python train.py --encoder_arch="efficientnet" --model="image VQ-VAE" --dataset="made-up waving flags" --train_examples=97500 --image_size=32 --crop_scale_min=1 --horizontal_flip=false --color_jitter=0.1 --bottleneck="vq" --downsampling_factor=8 --encoder_norm="batchnorm" --encoder_activation="relu6" --encoder_channel_attention="eca" --encoder_depths=[4, 4, 4, 4] --encoder_kernel_size=3 --encoder_stem="deep" --encoder_expansion=6 --encoder_widths=[40, 80, 160, 320] --loss="mse" --latent_channels=32 --decoder_norm="batchnorm" --decoder_activation="relu" --decoder_widths=[32, 64, 96, 128] --decoder_blocks_per_level=2 --decoder_block="plain" --decoder_attention=true --decoder_upsampling="nearest_conv" --codebook_size=256 --init="torch_default" --residual_init="scaled_by_depth" --optimizer="muon" --muon_scale="match_rms_adamw" --lr=0.0016 --momentum=0.95 --nesterov=false --orthogonalizer="polar_express" --adamw_lr_other_params=0.00083 --grad_clip=3.0 --ema_decay=0.999 --steps=3700 --batch_size=256 --epochs=9.7 --lr_schedule="step" --warmup_steps=180 --weight_decay=0.5 --adamw_weight_decay_other_params=0.05
Rows from block 10 of the encoder, named by matrix and row number. Each number is 50 + 10 x the weight over its row's rms, rounded and kept within 0 to 99. All counts start at 0. After the name is the row's rms in percent of the matrix's.
# convs2: project pointwise conv (encoder.blocks.10.convs.2.weight, 160x960x1x1), inputs 896-959
convs2.2 098:59 41 66 50 51 29 68 36 49 50 55 46 57 47 55 44 64 58 52 47 47 48 27 48 60 60 40 47 37 43 27 46 56 45 61 50 42 45 39 52 36 47 31 39 64 61 54 54 43 44 60 56 61 66 45 65 50 52 40 65 66 51 33 63
convs2.3 099:39 58 50 59 39 26 57 39 38 52 47 54 50 46 59 58 67 44 46 39 49 59 74 51 56 49 54 49 60 45 49 44 35 73 58 53 44 32 53 54 48 56 51 53 65 50 54 63 44 49 45 50 27 62 48 51 87 39 48 50 64 51 57 57
convs2.4 103:47 45 58 53 52 63 33 51 58 58 56 35 47 51 55 62 54 67 49 47 32 34 43 56 37 45 39 61 57 46 55 69 49 41 48 48 40 74 54 76 36 53 57 52 51 45 44 44 56 66 55 66 53 39 46 51 47 45 42 61 47 40 41 53
convs2.5 101:48 54 85 56 63 60 35 56 36 46 48 49 43 40 49 59 31 48 38 43 45 41 59 36 51 41 38 53 49 36 47 49 56 55 64 70 71 66 48 52 60 62 52 54 38 48 53 41 55 41 62 46 65 39 71 46 62 55 64 47 35 55 42 56
convs2.6 099:40 39 51 38 48 41 38 41 47 61 59 50 69 38 39 46 55 30 42 49 44 55 61 55 45 52 40 56 62 32 39 53 50 39 60 39 54 40 73 62 43 64 39 37 54 32 32 47 57 42 43 56 48 52 56 44 51 63 48 50 46 36 52 60
convs2.7 100:62 46 63 60 54 45 33 53 61 61 32 57 36 42 64 58 59 36 48 52 39 50 45 67 46 62 49 57 42 55 57 44 31 47 47 53 48 59 73 29 43 51 52 49 45 69 52 47 63 56 61 63 41 57 49 56 26 45 52 48 52 44 50 38
convs2.8 098:44 42 46 67 52 38 20 69 42 47 40 50 60 44 17 64 36 54 55 44 56 29 56 47 26 43 48 47 50 54 65 57 54 55 53 38 54 53 40 60 49 57 19 35 64 47 30 48 52 50 43 53 56 46 56 44 47 57 54 59 41 59 56 56
convs2.9 100:46 59 45 79 49 54 53 59 35 35 63 43 58 48 55 58 68 60 50 50 51 53 70 60 62 47 47 53 39 52 78 64 44 73 34 39 55 70 46 54 48 42 51 40 39 42 46 48 56 48 74 62 56 61 41 52 31 48 58 52 59 47 52 78
convs2.10 100:64 73 51 62 47 46 40 36 61 46 60 50 46 46 49 68 43 42 56 37 63 55 27 69 72 44 71 46 54 62 55 53 58 47 62 28 43 61 57 32 32 39 58 36 38 54 49 56 51 52 55 46 44 60 33 53 60 52 73 43 45 50 63 53
convs2.11 103:58 59 29 31 55 46 45 52 39 55 37 53 50 35 38 42 56 61 39 43 40 59 62 51 41 50 46 48 45 48 54 57 47 47 49 56 64 79 37 36 46 47 34 61 50 66 76 41 49 38 51 53 46 45 44 46 44 64 63 50 57 42 51 40
convs2.12 099:59 74 46 33 60 41 47 31 66 57 64 48 58 44 59 53 52 50 38 51 44 51 57 74 30 65 37 50 45 47 35 52 55 53 37 46 53 41 43 62 61 48 65 52 49 74 39 43 44 25 39 42 49 50 39 46 56 38 53 66 60 61 42 41
convs2.13 101:43 53 43 72 41 49 53 62 35 49 39 44 52 52 46 47 52 48 55 50 62 38 22 57 57 73 50 49 52 54 64 57 57 77 44 59 54 48 73 36 50 55 29 24 58 65 68 48 57 55 43 51 41 48 35 61 35 60 66 46 50 50 46 59
convs2.14 097:41 54 57 65 53 73 64 60 46 30 61 46 53 49 47 55 53 44 34 50 54 50 28 71 39 41 44 58 40 38 53 57 60 47 48 53 43 21 33 41 36 59 36 60 46 43 53 35 64 49 49 56 56 44 60 49 56 54 47 39 45 56 42 50
convs2.15 099:47 45 62 45 56 40 85 53 39 63 53 65 42 49 49 66 44 70 50 42 55 46 68 49 63 57 26 59 33 54 46 36 38 58 36 66 41 61 62 51 55 54 54 58 46 38 59 55 33 47 35 73 53 50 45 32 45 33 64 59 46 38 52 63
convs2.16 101:36 51 44 53 55 66 51 49 69 66 51 44 60 53 31 31 54 47 50 59 48 46 48 53 44 56 54 56 31 50 40 52 47 39 67 57 53 70 44 61 55 66 48 73 55 50 56 53 49 42 48 45 67 35 63 39 23 57 43 55 45 51 51 21
convs2.17 105:71 33 68 41 52 48 57 50 34 62 57 51 47 33 48 74 47 36 61 61 55 57 51 57 42 40 45 52 48 44 57 39 55 49 46 43 45 47 50 49 44 55 36 66 55 53 54 50 64 54 54 34 67 52 49 42 48 49 37 59 42 52 42 55
convs2.18 099:66 62 43 49 56 56 53 38 63 56 51 45 63 55 42 59 61 67 44 58 48 35 75 47 54 53 82 43 41 55 41 63 49 50 54 39 42 39 48 43 51 68 40 18 58 43 43 52 53 53 61 43 55 46 30 43 44 40 46 45 51 49 42 59
convs2.19 099:43 62 75 46 45 46 74 37 50 40 51 46 40 46 49 53 55 45 52 54 51 66 51 51 61 40 57 53 56 38 34 49 45 53 58 43 38 58 51 36 48 45 40 61 53 50 50 49 40 71 35 52 41 32 67 57 43 53 60 41 72 44 54 59
convs2.20 094:33 57 39 47 51 49 46 40 51 46 46 26 63 35 58 60 52 48 68 37 43 47 67 56 70 59 50 39 42 65 36 53 70 49 62 53 36 29 51 52 48 51 53 52 51 56 52 59 37 43 51 78 50 62 55 50 18 50 54 41 49 55 33 57
convs2.21 102:38 60 49 60 54 63 37 41 66 44 58 52 44 61 50 55 45 46 56 46 42 40 42 47 54 38 48 39 31 68 64 31 57 47 49 55 50 34 55 32 51 52 52 61 51 55 43 50 50 50 51 46 75 74 39 57 47 46 61 39 55 52 29 49
convs2.22 098:27 53 48 60 49 46 59 32 40 55 42 58 43 41 34 61 60 63 49 59 54 62 46 53 64 57 30 53 42 53 58 44 39 47 47 51 31 41 57 66 48 55 54 35 35 36 44 61 44 42 49 41 52 48 61 53 61 69 55 49 40 50 33 52
convs2.23 103:54 32 35 39 41 52 56 52 48 47 49 44 60 45 54 68 50 69 53 49 34 49 73 40 55 43 57 52 53 43 54 48 52 52 46 43 58 55 45 56 57 53 32 43 50 48 36 45 61 49 55 61 33 18 80 50 69 51 45 65 51 66 59 40
convs2.24 100:56 50 54 59 53 36 35 56 55 38 55 34 47 36 66 46 51 46 58 46 48 45 48 46 51 37 63 45 59 68 32 44 50 46 49 48 42 61 52 49 41 59 42 46 51 41 45 43 52 65 42 61 43 44 38 41 28 44 42 42 41 50 48 58
convs2.25 100:51 52 46 64 68 34 22 50 47 54 49 39 30 63 47 36 42 53 53 47 47 40 14 57 45 51 38 51 67 61 29 30 47 47 51 58 31 42 79 47 56 58 32 60 58 46 47 59 58 39 59 75 54 71 61 50 47 47 58 49 53 43 53 52
convs2.26 098:43 63 47 41 45 63 54 51 49 37 52 43 56 43 57 77 39 41 50 40 50 47 41 65 64 28 51 43 54 42 45 47 52 61 47 48 38 51 47 29 38 39 64 55 48 43 54 55 49 57 50 68 53 63 49 54 34 41 44 43 55 42 51 43
convs2.27 100:45 39 48 71 50 45 53 39 41 53 48 61 51 39 34 55 38 52 44 53 71 62 33 33 60 30 57 52 50 45 58 58 59 48 42 60 39 36 40 55 47 44 33 30 57 28 60 45 37 49 53 45 39 62 57 47 71 55 49 49 60 61 48 54
convs2.28 095:53 46 48 63 72 32 68 49 42 33 68 56 40 47 54 58 49 39 40 43 52 46 60 52 35 49 58 47 56 41 29 46 49 41 49 32 53 69 59 63 65 36 52 56 24 37 41 36 74 49 60 51 45 58 47 54 52 57 66 58 38 49 41 70
convs2.29 099:45 39 34 34 41 61 36 62 57 71 57 45 59 57 35 61 37 27 59 34 51 40 45 73 58 54 62 53 38 46 43 46 45 36 39 62 33 49 61 73 52 61 34 58 42 59 40 34 47 56 60 39 47 63 38 50 61 44 61 52 37 30 54 45
convs2.30 100:27 40 78 51 60 47 44 26 51 29 63 52 50 46 48 30 42 51 57 58 66 61 53 61 30 45 47 48 52 55 49 42 63 52 44 45 60 72 30 42 46 56 60 63 55 58 62 52 60 55 73 35 31 64 41 51 45 49 50 40 57 54 55 57
convs2.31 100:64 41 41 53 41 65 28 46 40 56 52 51 35 47 50 55 56 48 55 49 57 41 57 68 62 50 47 42 52 52 46 49 47 34 50 53 49 45 58 63 59 55 38 58 32 36 65 44 57 36 34 50 31 29 45 46 72 47 50 54 45 44 39 35
convs2.32 098:47 40 18 73 38 63 72 42 58 45 50 43 36 49 78 54 39 51 49 54 53 47 51 70 52 44 67 44 47 45 58 60 44 61 65 29 60 71 51 64 53 62 32 68 54 43 54 58 61 50 50 59 39 45 42 40 58 44 54 47 52 53 64 55
convs2.33 100:48 55 64 50 62 26 76 54 33 57 35 59 33 50 49 27 57 61 36 48 40 54 44 43 41 33 34 54 42 46 62 41 37 53 36 49 53 54 53 50 42 53 46 29 43 40 51 42 45 67 59 47 46 41 57 50 77 47 44 36 44 69 47 52
convs2.34 100:68 42 46 31 20 48 35 47 47 50 57 53 60 50 68 42 52 43 64 34 59 38 69 61 48 66 59 50 34 47 30 45 40 43 49 51 41 26 42 58 58 50 53 81 52 48 59 45 53 52 51 34 56 43 54 53 32 55 40 51 46 63 40 39
convs2.35 100:55 57 55 46 46 71 47 63 54 44 42 41 39 49 51 42 41 63 50 35 56 54 51 39 26 58 52 52 34 37 47 45 55 60 69 37 62 35 41 47 50 47 53 67 51 53 39 50 57 59 57 34 43 48 43 55 35 47 41 56 54 53 36 34
convs2.36 099:57 69 52 41 60 55 29 45 61 56 48 50 49 52 57 46 50 57 61 54 51 39 55 44 57 39 38 45 45 64 48 47 47 47 47 37 39 39 56 40 47 51 52 44 42 53 46 55 37 54 53 39 55 65 43 49 43 61 52 52 50 48 54 53
convs2.37 103:66 69 55 33 42 48 51 60 38 48 50 45 45 54 41 45 53 28 51 74 49 32 47 53 33 46 43 47 50 45 54 50 43 40 65 55 35 71 42 53 50 62 28 34 41 46 35 41 34 55 30 29 48 57 47 60 54 58 44 38 44 39 49 39
convs2.38 099:36 48 42 49 51 64 32 33 53 56 55 46 51 49 64 59 49 61 36 43 64 41 68 55 60 47 33 59 54 43 49 39 53 40 51 39 51 42 42 51 42 49 37 46 55 45 49 53 44 47 47 45 46 34 56 52 52 49 44 57 51 44 32 59
convs2.39 098:54 73 63 31 50 45 63 42 59 52 49 42 43 63 53 41 51 34 51 50 47 53 41 39 41 63 35 51 38 57 67 52 58 54 53 59 43 74 47 51 51 43 49 49 56 49 40 40 59 51 55 47 47 52 59 41 38 45 36 50 64 37 44 52
convs2.40 101:64 40 52 68 53 42 48 61 35 51 58 42 58 48 65 51 46 52 46 57 53 39 54 68 65 31 33 50 66 42 47 68 46 53 46 39 52 35 53 51 39 54 42 44 51 49 64 45 57 44 56 50 39 22 42 52 49 50 43 50 63 56 42 44
convs2.41 099:66 69 59 69 50 56 52 50 46 48 50 49 52 48 68 63 33 43 35 62 29 60 40 48 54 51 46 44 61 41 69 47 35 50 66 50 50 41 51 35 48 55 42 50 39 45 40 43 49 55 66 43 46 49 53 54 52 57 53 36 47 47 52 40
convs2.42 099:70 72 56 60 61 59 59 49 48 46 27 66 50 49 55 42 37 32 39 43 69 63 31 42 29 50 41 46 57 48 50 41 54 55 55 38 33 47 47 40 45 53 54 72 39 48 52 56 52 39 61 60 51 35 56 47 60 73 61 50 38 56 47 52
convs2.43 099:54 79 56 79 49 40 81 42 49 27 58 43 53 40 62 67 41 38 55 60 62 56 49 48 57 67 68 40 49 58 61 68 40 60 56 49 53 20 61 34 53 47 42 49 41 58 41 47 48 56 64 44 66 58 62 52 51 55 54 42 43 47 43 57
convs2.44 102:59 75 45 55 60 45 36 58 60 45 48 56 70 47 52 51 64 63 42 56 44 57 69 60 53 63 47 49 47 30 34 46 46 48 35 58 55 32 54 50 53 55 56 61 53 48 58 48 51 53 45 60 66 46 40 54 41 54 43 46 52 54 53 39
convs2.45 101:49 64 49 60 35 50 36 57 45 61 60 50 57 42 57 58 42 47 40 64 44 58 42 66 63 49 43 46 42 28 37 56 49 56 48 50 47 45 34 58 37 60 51 47 59 56 54 44 41 42 58 41 42 48 63 47 64 51 56 43 55 48 41 55
convs2.46 100:43 45 48 25 50 52 43 59 34 56 36 45 49 74 43 26 59 60 50 63 50 52 63 48 61 71 33 45 67 47 56 53 72 46 53 48 40 67 48 53 50 46 55 70 61 56 41 44 47 62 62 57 39 59 39 57 48 54 46 55 33 63 46 45
convs2.47 098:47 78 46 46 50 53 49 58 52 43 52 51 64 39 70 45 64 49 63 46 47 47 55 43 50 31 35 55 45 58 53 55 57 57 59 54 46 58 55 51 52 36 53 37 39 44 40 52 53 44 57 45 46 40 37 47 49 57 44 55 60 42 53 58
convs2.48 097:65 61 38 58 40 41 43 59 49 61 38 48 54 56 41 60 46 47 66 48 51 44 48 40 51 68 64 52 53 61 45 57 45 62 28 59 36 39 53 64 55 61 46 45 48 28 45 45 52 24 27 54 62 50 61 54 46 39 51 41 51 34 27 41
convs2.49 095:50 66 48 56 36 58 73 41 48 51 40 43 54 61 54 40 60 57 58 43 50 68 43 40 49 47 54 51 52 68 45 47 53 56 23 42 52 57 43 50 62 40 45 33 61 59 58 51 60 59 54 44 34 32 43 46 37 61 60 47 60 59 49 62
convs2.50 099:60 50 65 75 62 32 41 72 59 61 41 56 67 73 55 46 67 46 37 49 63 36 63 45 76 40 56 47 49 43 43 36 31 57 26 45 56 20 25 58 43 42 37 51 51 37 55 43 58 52 57 56 69 61 50 44 45 46 47 46 40 47 57 48
convs2.51 097:47 31 47 34 38 50 88 43 67 40 68 44 79 54 59 52 49 63 38 71 40 68 77 60 54 51 65 54 57 51 57 38 42 53 42 44 31 44 53 42 59 53 44 44 45 61 43 44 41 40 52 42 46 47 68 42 47 48 51 53 51 50 66 67
convs2.52 098:51 57 53 48 65 29 40 55 54 56 29 47 61 70 51 58 45 31 47 51 58 36 64 56 57 74 53 49 59 42 58 38 64 46 56 34 56 56 49 50 31 44 37 36 57 63 48 53 38 35 44 40 52 52 48 43 49 60 69 48 43 47 42 48
convs2.53 102:50 45 50 56 53 56 38 56 61 43 53 45 40 44 37 47 45 34 31 58 61 54 45 40 58 45 60 47 54 58 64 48 59 38 57 50 65 58 65 58 56 56 55 34 40 45 41 43 54 55 53 39 55 36 58 36 40 53 72 58 54 47 40 49
convs2.54 100:34 40 37 62 62 64 65 52 55 39 49 49 77 36 53 51 55 60 30 68 32 52 76 39 30 54 69 52 40 46 31 32 47 51 43 50 42 44 51 54 45 46 43 46 54 47 54 49 54 60 69 56 52 46 58 42 51 55 51 48 57 39 43 29
convs2.55 096:50 57 30 55 47 56 38 52 63 54 34 54 61 42 45 42 72 46 44 51 56 39 66 55 46 59 40 49 55 62 40 50 32 42 56 49 45 39 55 43 43 54 23 46 40 32 53 55 53 34 50 42 38 62 55 52 57 45 33 60 33 36 40 46
convs2.56 102:50 43 53 23 58 51 84 49 53 46 43 44 54 59 39 51 59 66 51 58 51 57 73 48 34 46 28 49 54 45 29 44 62 59 54 68 57 50 45 36 49 48 42 61 41 51 40 46 53 59 54 39 42 56 60 40 59 55 27 41 51 58 49 69
convs2.57 100:63 62 71 53 41 66 65 41 42 63 47 50 56 49 18 55 44 44 44 51 52 66 31 37 41 62 69 52 44 51 63 44 47 48 33 50 52 51 60 35 58 43 57 61 42 39 64 40 56 46 50 59 54 41 56 64 35 61 59 44 49 57 48 56
convs2.58 099:52 36 50 52 50 61 38 48 28 62 56 42 44 52 43 51 39 60 62 44 59 62 64 34 63 52 55 61 40 49 56 46 59 59 46 48 72 43 44 53 44 67 61 45 56 64 28 61 46 64 57 46 58 42 54 35 53 49 49 42 42 61 60 61
convs2.59 102:52 44 27 54 42 45 31 55 42 51 50 48 62 46 46 51 39 42 71 44 57 55 58 54 79 34 46 38 67 42 25 56 48 34 55 44 33 44 36 60 41 53 46 34 62 52 52 59 67 51 36 59 50 55 61 44 61 52 48 57 50 45 57 52
convs2.60 104:28 59 46 32 49 49 41 29 52 53 72 46 57 61 48 48 52 65 36 56 47 58 69 39 42 51 38 44 57 55 60 47 63 48 60 51 41 50 49 56 54 48 53 36 60 65 64 48 42 43 46 57 32 38 31 51 67 40 68 53 54 42 49 46
convs2.61 100:42 50 47 27 37 53 51 52 55 55 45 57 24 61 52 52 44 40 36 53 49 47 32 45 19 56 43 53 64 42 66 52 33 53 54 35 60 52 47 59 48 55 56 65 49 56 54 55 65 44 34 35 46 61 52 44 67 54 55 48 45 70 70 57
convs2.62 099:26 43 55 73 55 22 34 41 48 44 55 45 41 65 44 48 56 41 55 58 49 39 46 54 46 42 50 46 62 61 54 45 55 61 64 69 37 42 45 68 55 57 35 36 54 52 27 56 59 56 46 46 50 36 79 41 41 51 25 48 45 37 53 45
convs2.63 096:65 56 81 40 54 50 47 72 43 55 50 55 52 53 56 56 61 69 48 52 44 47 45 47 56 60 49 54 48 48 72 57 49 87 40 52 64 67 46 53 47 44 28 40 62 55 45 65 57 66 55 59 52 35 47 53 42 44 45 58 48 25 23 36
convs2.64 103:64 76 34 53 50 64 62 64 70 39 45 58 66 57 58 55 57 68 69 30 49 72 38 60 63 42 41 52 46 62 32 41 46 38 48 46 40 55 52 59 46 47 72 45 49 42 48 55 46 30 33 47 50 23 48 43 47 50 52 45 45 43 51 66
convs2.65 101:40 59 46 62 68 24 27 51 53 40 43 42 60 61 50 36 46 40 63 58 39 54 56 30 52 46 42 46 51 56 58 58 59 46 60 52 52 30 48 27 57 54 36 50 41 54 52 42 46 44 41 50 72 51 46 63 38 57 55 36 45 40 51 47
convs2.66 099:48 66 47 52 43 63 67 63 55 42 40 45 32 69 61 42 60 62 49 48 49 54 53 67 56 53 43 34 36 59 49 63 43 42 60 47 48 49 42 52 41 44 65 53 65 41 59 50 55 54 54 41 33 54 53 47 74 33 47 29 39 48 56 43
convs2.67 099:56 49 49 55 41 51 27 52 31 60 55 50 47 45 39 60 48 60 63 52 53 38 55 50 39 40 44 47 28 49 44 43 45 37 59 34 43 14 28 15 50 52 63 38 53 36 54 53 53 61 56 31 36 47 52 54 57 50 36 46 50 47 70 50
convs2.68 102:55 55 33 49 44 82 32 48 55 55 54 49 56 46 69 79 37 59 56 39 44 57 57 51 28 51 53 40 37 45 74 45 53 38 47 60 37 32 57 34 53 22 50 52 47 56 66 47 45 43 73 57 58 42 70 45 52 40 73 57 51 60 36 50
convs2.69 098:42 42 48 66 47 62 52 62 39 54 58 41 61 43 32 44 44 45 35 45 45 56 59 66 69 37 49 56 53 51 36 52 58 49 62 32 37 54 45 51 50 54 46 35 50 58 31 50 54 59 55 53 51 48 52 57 52 58 61 33 65 39 37 64
convs2.70 100:54 42 42 49 63 51 52 61 51 46 51 48 60 62 43 45 63 69 26 52 53 52 55 60 40 45 53 49 59 39 63 49 45 39 53 45 58 61 42 45 58 46 39 54 49 51 44 34 40 50 45 44 38 85 55 54 43 46 71 57 50 39 42 59
convs2.71 099:53 41 39 53 58 59 60 43 66 57 50 41 46 53 40 49 44 56 55 43 61 50 66 35 51 42 38 50 52 63 60 32 41 34 57 54 44 51 35 47 56 42 52 40 43 42 54 54 46 50 72 45 54 50 39 53 57 52 37 43 47 75 58 58
convs2.72 102:41 33 52 46 40 43 65 38 49 49 70 51 37 42 66 64 50 44 52 64 41 44 21 64 45 51 38 44 59 51 50 48 32 17 48 57 55 40 47 44 51 35 43 59 44 51 48 47 30 56 46 34 53 63 57 48 59 55 55 39 47 35 47 34
convs2.73 100:50 56 65 53 73 41 41 59 68 41 52 60 41 50 42 47 46 50 59 54 57 38 40 76 58 49 57 58 62 51 31 66 48 31 47 56 43 63 50 51 44 52 68 59 55 64 47 39 59 73 58 61 42 40 45 42 53 59 47 40 53 69 38 45
convs2.74 101:54 35 67 41 55 48 25 30 36 65 54 70 49 31 53 44 79 46 64 55 46 40 54 50 66 43 53 46 40 51 41 39 57 61 24 65 28 60 65 45 50 43 70 58 46 64 44 48 60 52 45 58 66 53 63 46 37 44 50 39 47 58 44 60
convs2.75 101:38 69 53 46 49 33 41 42 21 60 49 51 51 46 48 61 57 39 39 46 59 41 70 45 37 51 54 49 56 38 63 48 48 53 52 44 34 37 48 52 47 47 38 23 41 40 47 52 55 54 49 44 50 44 47 40 34 57 50 51 49 68 44 36
convs2.76 099:55 51 55 53 38 54 38 36 41 50 58 58 56 35 51 52 42 41 47 42 50 50 44 36 47 63 62 43 48 47 45 60 58 55 59 30 31 55 51 57 56 47 30 43 63 44 39 59 48 39 37 55 41 52 39 52 54 51 44 54 43 41 53 73
convs2.77 099:69 55 66 33 50 38 43 32 57 43 51 73 52 62 36 34 56 62 31 59 51 52 50 76 73 62 45 61 53 52 54 32 55 63 53 47 51 43 48 46 52 40 51 46 69 51 35 24 35 67 49 38 43 50 48 45 59 52 64 37 48 48 55 58
convs2.78 103:67 52 41 39 42 42 68 64 43 52 43 37 52 60 58 33 37 42 33 50 55 49 53 47 58 32 46 60 43 39 51 37 52 63 37 46 44 58 68 29 46 40 45 66 54 68 55 52 51 56 70 43 56 31 48 63 66 43 50 54 51 57 64 57
convs2.79 102:46 39 50 64 51 38 41 47 62 41 50 61 57 52 41 52 54 60 46 37 57 39 59 52 55 68 43 52 43 60 56 34 65 50 51 56 53 34 65 55 41 41 69 30 50 62 51 59 56 55 73 38 55 52 44 36 38 46 76 43 57 58 60 64
convs2.80 102:54 56 65 26 65 44 56 47 73 48 53 28 41 46 41 61 69 39 63 41 40 52 29 39 51 52 50 57 41 56 33 32 57 44 35 54 38 39 73 49 59 51 55 35 46 47 46 68 38 50 47 39 43 65 52 44 51 53 60 48 34 43 56 54
convs2.81 102:58 35 39 22 52 42 54 62 50 64 55 42 49 54 31 51 56 56 47 56 60 58 61 52 50 60 51 57 53 65 43 50 45 39 48 58 60 45 63 58 35 67 52 54 58 61 53 57 52 44 48 55 41 66 46 62 48 43 38 44 47 48 59 44
convs2.82 103:48 56 69 34 40 44 29 40 43 65 45 59 55 54 59 63 32 51 45 48 41 49 51 58 32 63 85 57 43 35 54 45 51 36 43 54 34 37 63 45 54 52 66 72 69 55 47 40 53 63 35 42 39 50 52 49 47 69 32 49 61 61 51 37
convs2.83 096:44 55 42 20 56 36 67 44 62 62 46 45 51 44 44 55 67 34 43 51 44 49 44 56 63 51 30 46 44 51 45 52 42 46 40 60 49 70 58 55 56 65 44 24 46 64 57 42 54 44 50 53 68 34 32 52 36 66 36 40 54 51 53 49
convs2.84 099:30 70 59 44 41 36 34 49 50 65 51 41 54 30 41 33 40 43 53 40 54 48 55 48 46 44 47 56 40 60 21 23 52 46 56 65 45 50 44 54 47 42 58 32 43 51 35 54 36 52 42 38 38 71 36 41 46 45 50 52 42 50 44 44
convs2.85 100:60 47 62 65 61 59 37 57 47 46 51 60 65 38 56 46 44 56 55 46 49 25 44 35 29 47 51 51 62 56 39 57 56 68 59 42 46 56 56 43 52 54 52 33 57 49 31 49 53 59 38 40 53 44 57 42 66 61 58 51 42 52 55 61
convs2.86 099:70 59 60 39 50 49 20 48 40 70 45 45 44 62 53 38 47 54 52 27 39 47 57 42 52 41 42 48 43 59 56 59 69 46 57 52 44 46 60 55 46 56 45 45 50 44 41 47 43 39 50 27 39 47 38 51 22 56 49 57 42 49 43 58
convs2.87 100:29 39 46 42 51 56 58 33 56 58 49 43 56 44 49 33 57 47 45 36 46 38 54 40 34 49 27 40 61 53 55 47 42 62 70 57 70 52 57 51 50 39 50 63 59 53 81 51 52 54 38 54 40 64 40 51 43 53 43 41 59 33 51 50
convs2.88 097:46 41 31 58 46 69 24 61 59 59 42 42 35 29 41 43 49 32 52 35 40 41 60 43 39 60 45 55 56 63 51 42 48 52 45 61 49 53 62 41 46 55 40 63 46 60 60 52 60 46 61 45 38 44 56 53 45 66 33 57 38 39 40 42
convs2.89 100:43 54 53 49 54 36 47 64 52 67 65 45 69 49 74 50 39 51 48 50 57 32 52 66 56 49 49 60 46 56 41 43 38 55 49 55 43 60 60 51 46 51 33 61 35 50 50 51 55 36 38 73 79 55 43 48 39 53 55 36 44 60 36 37
convs2.90 103:64 52 61 62 48 42 65 57 63 55 65 59 58 61 54 33 50 32 65 50 34 50 59 52 50 55 53 45 33 58 29 56 63 44 47 52 29 44 54 54 52 61 64 28 37 45 48 62 41 48 46 42 39 54 38 39 50 58 67 54 42 57 44 49
convs2.91 103:44 50 54 37 57 39 45 40 59 58 49 45 47 49 54 38 66 56 42 56 44 44 48 34 46 70 59 56 55 56 52 51 35 58 35 59 45 54 33 46 53 49 30 37 60 69 41 36 53 48 49 55 44 47 52 47 63 34 59 49 42 58 50 61
convs2.92 100:54 43 30 55 61 49 48 41 32 62 53 60 46 72 42 54 46 58 55 39 48 49 44 46 52 46 34 45 42 59 56 33 45 44 49 43 64 28 39 39 52 58 43 60 50 42 45 45 63 57 53 28 53 40 54 45 45 66 41 46 42 42 54 45
convs2.93 099:46 57 64 45 38 41 49 59 42 47 52 59 39 42 45 40 56 36 52 49 38 69 44 56 46 60 51 49 64 38 57 34 36 52 62 39 46 39 52 47 55 64 43 56 49 58 58 50 52 42 63 59 32 62 58 47 39 43 29 55 48 44 38 62
convs2.94 095:51 40 60 96 49 39 48 51 53 30 48 53 41 50 35 78 45 54 29 47 56 49 36 48 67 40 59 42 50 49 61 38 46 54 43 64 41 69 44 60 39 64 44 37 43 33 36 57 58 56 60 58 69 65 39 44 40 44 62 55 47 73 55 50
convs2.95 100:42 41 55 43 68 60 32 52 46 55 58 52 40 55 44 32 74 66 47 70 63 51 85 60 44 50 43 55 50 45 52 39 56 43 60 57 36 34 54 52 53 52 58 53 47 54 48 66 39 58 54 52 50 29 49 59 44 57 61 44 57 51 39 65
convs2.96 103:67 46 36 54 51 43 33 54 54 43 46 47 62 42 58 65 46 32 42 65 42 38 59 60 62 54 42 58 50 51 44 49 54 35 60 49 51 45 60 48 46 52 87 60 48 52 48 49 41 43 53 58 65 63 65 51 35 46 43 40 65 52 56 48
convs2.97 099:49 37 32 46 54 68 12 55 61 62 34 43 44 60 45 57 34 58 48 52 59 50 44 46 41 39 53 46 59 46 62 41 63 31 55 42 58 44 67 50 33 53 66 45 54 48 48 54 38 56 39 58 44 56 50 48 35 55 45 40 41 56 57 42
convs2.98 103:45 42 48 51 45 57 73 44 38 41 49 51 37 38 21 46 38 51 37 46 63 51 70 29 56 60 51 48 54 62 58 50 44 69 53 38 45 32 61 54 53 43 31 57 40 38 61 55 35 57 51 46 49 63 46 61 39 56 38 49 50 47 76 70
convs2.99 102:29 43 55 56 52 45 40 49 48 51 50 37 60 37 37 50 34 34 51 49 49 34 46 27 74 52 44 44 45 41 33 44 51 45 39 55 50 38 65 48 55 41 44 42 45 53 31 66 27 67 39 49 43 46 50 52 57 47 52 34 40 59 49 49
convs2.100 100:38 59 60 59 42 58 62 47 46 47 55 34 57 56 54 47 51 37 41 42 45 60 66 37 42 49 39 49 59 44 56 47 49 59 66 32 78 47 50 60 45 54 42 56 31 56 60 37 54 44 37 49 40 23 46 49 68 36 55 59 46 44 44 55
convs2.101 099:38 39 42 51 55 44 43 49 41 61 45 28 50 41 56 38 55 52 47 36 58 47 51 56 44 41 40 58 51 52 51 46 67 43 46 49 28 48 51 64 38 69 69 65 42 81 48 47 59 56 56 64 57 30 46 43 67 64 52 68 49 52 50 56
convs2.102 100:54 42 50 66 44 36 50 57 46 54 47 46 77 50 42 64 32 44 54 49 62 33 60 53 52 48 62 51 52 47 58 64 47 49 52 49 64 72 63 58 38 66 49 46 55 73 63 41 42 50 42 64 40 77 60 60 50 42 42 58 54 52 50 45
convs2.103 103:45 40 54 12 39 45 55 73 59 43 38 44 47 50 50 40 60 46 56 42 42 44 40 58 43 53 51 48 57 56 42 47 73 42 48 54 45 53 46 44 59 44 66 54 44 48 75 49 54 59 61 59 34 41 52 55 63 41 50 42 44 43 44 45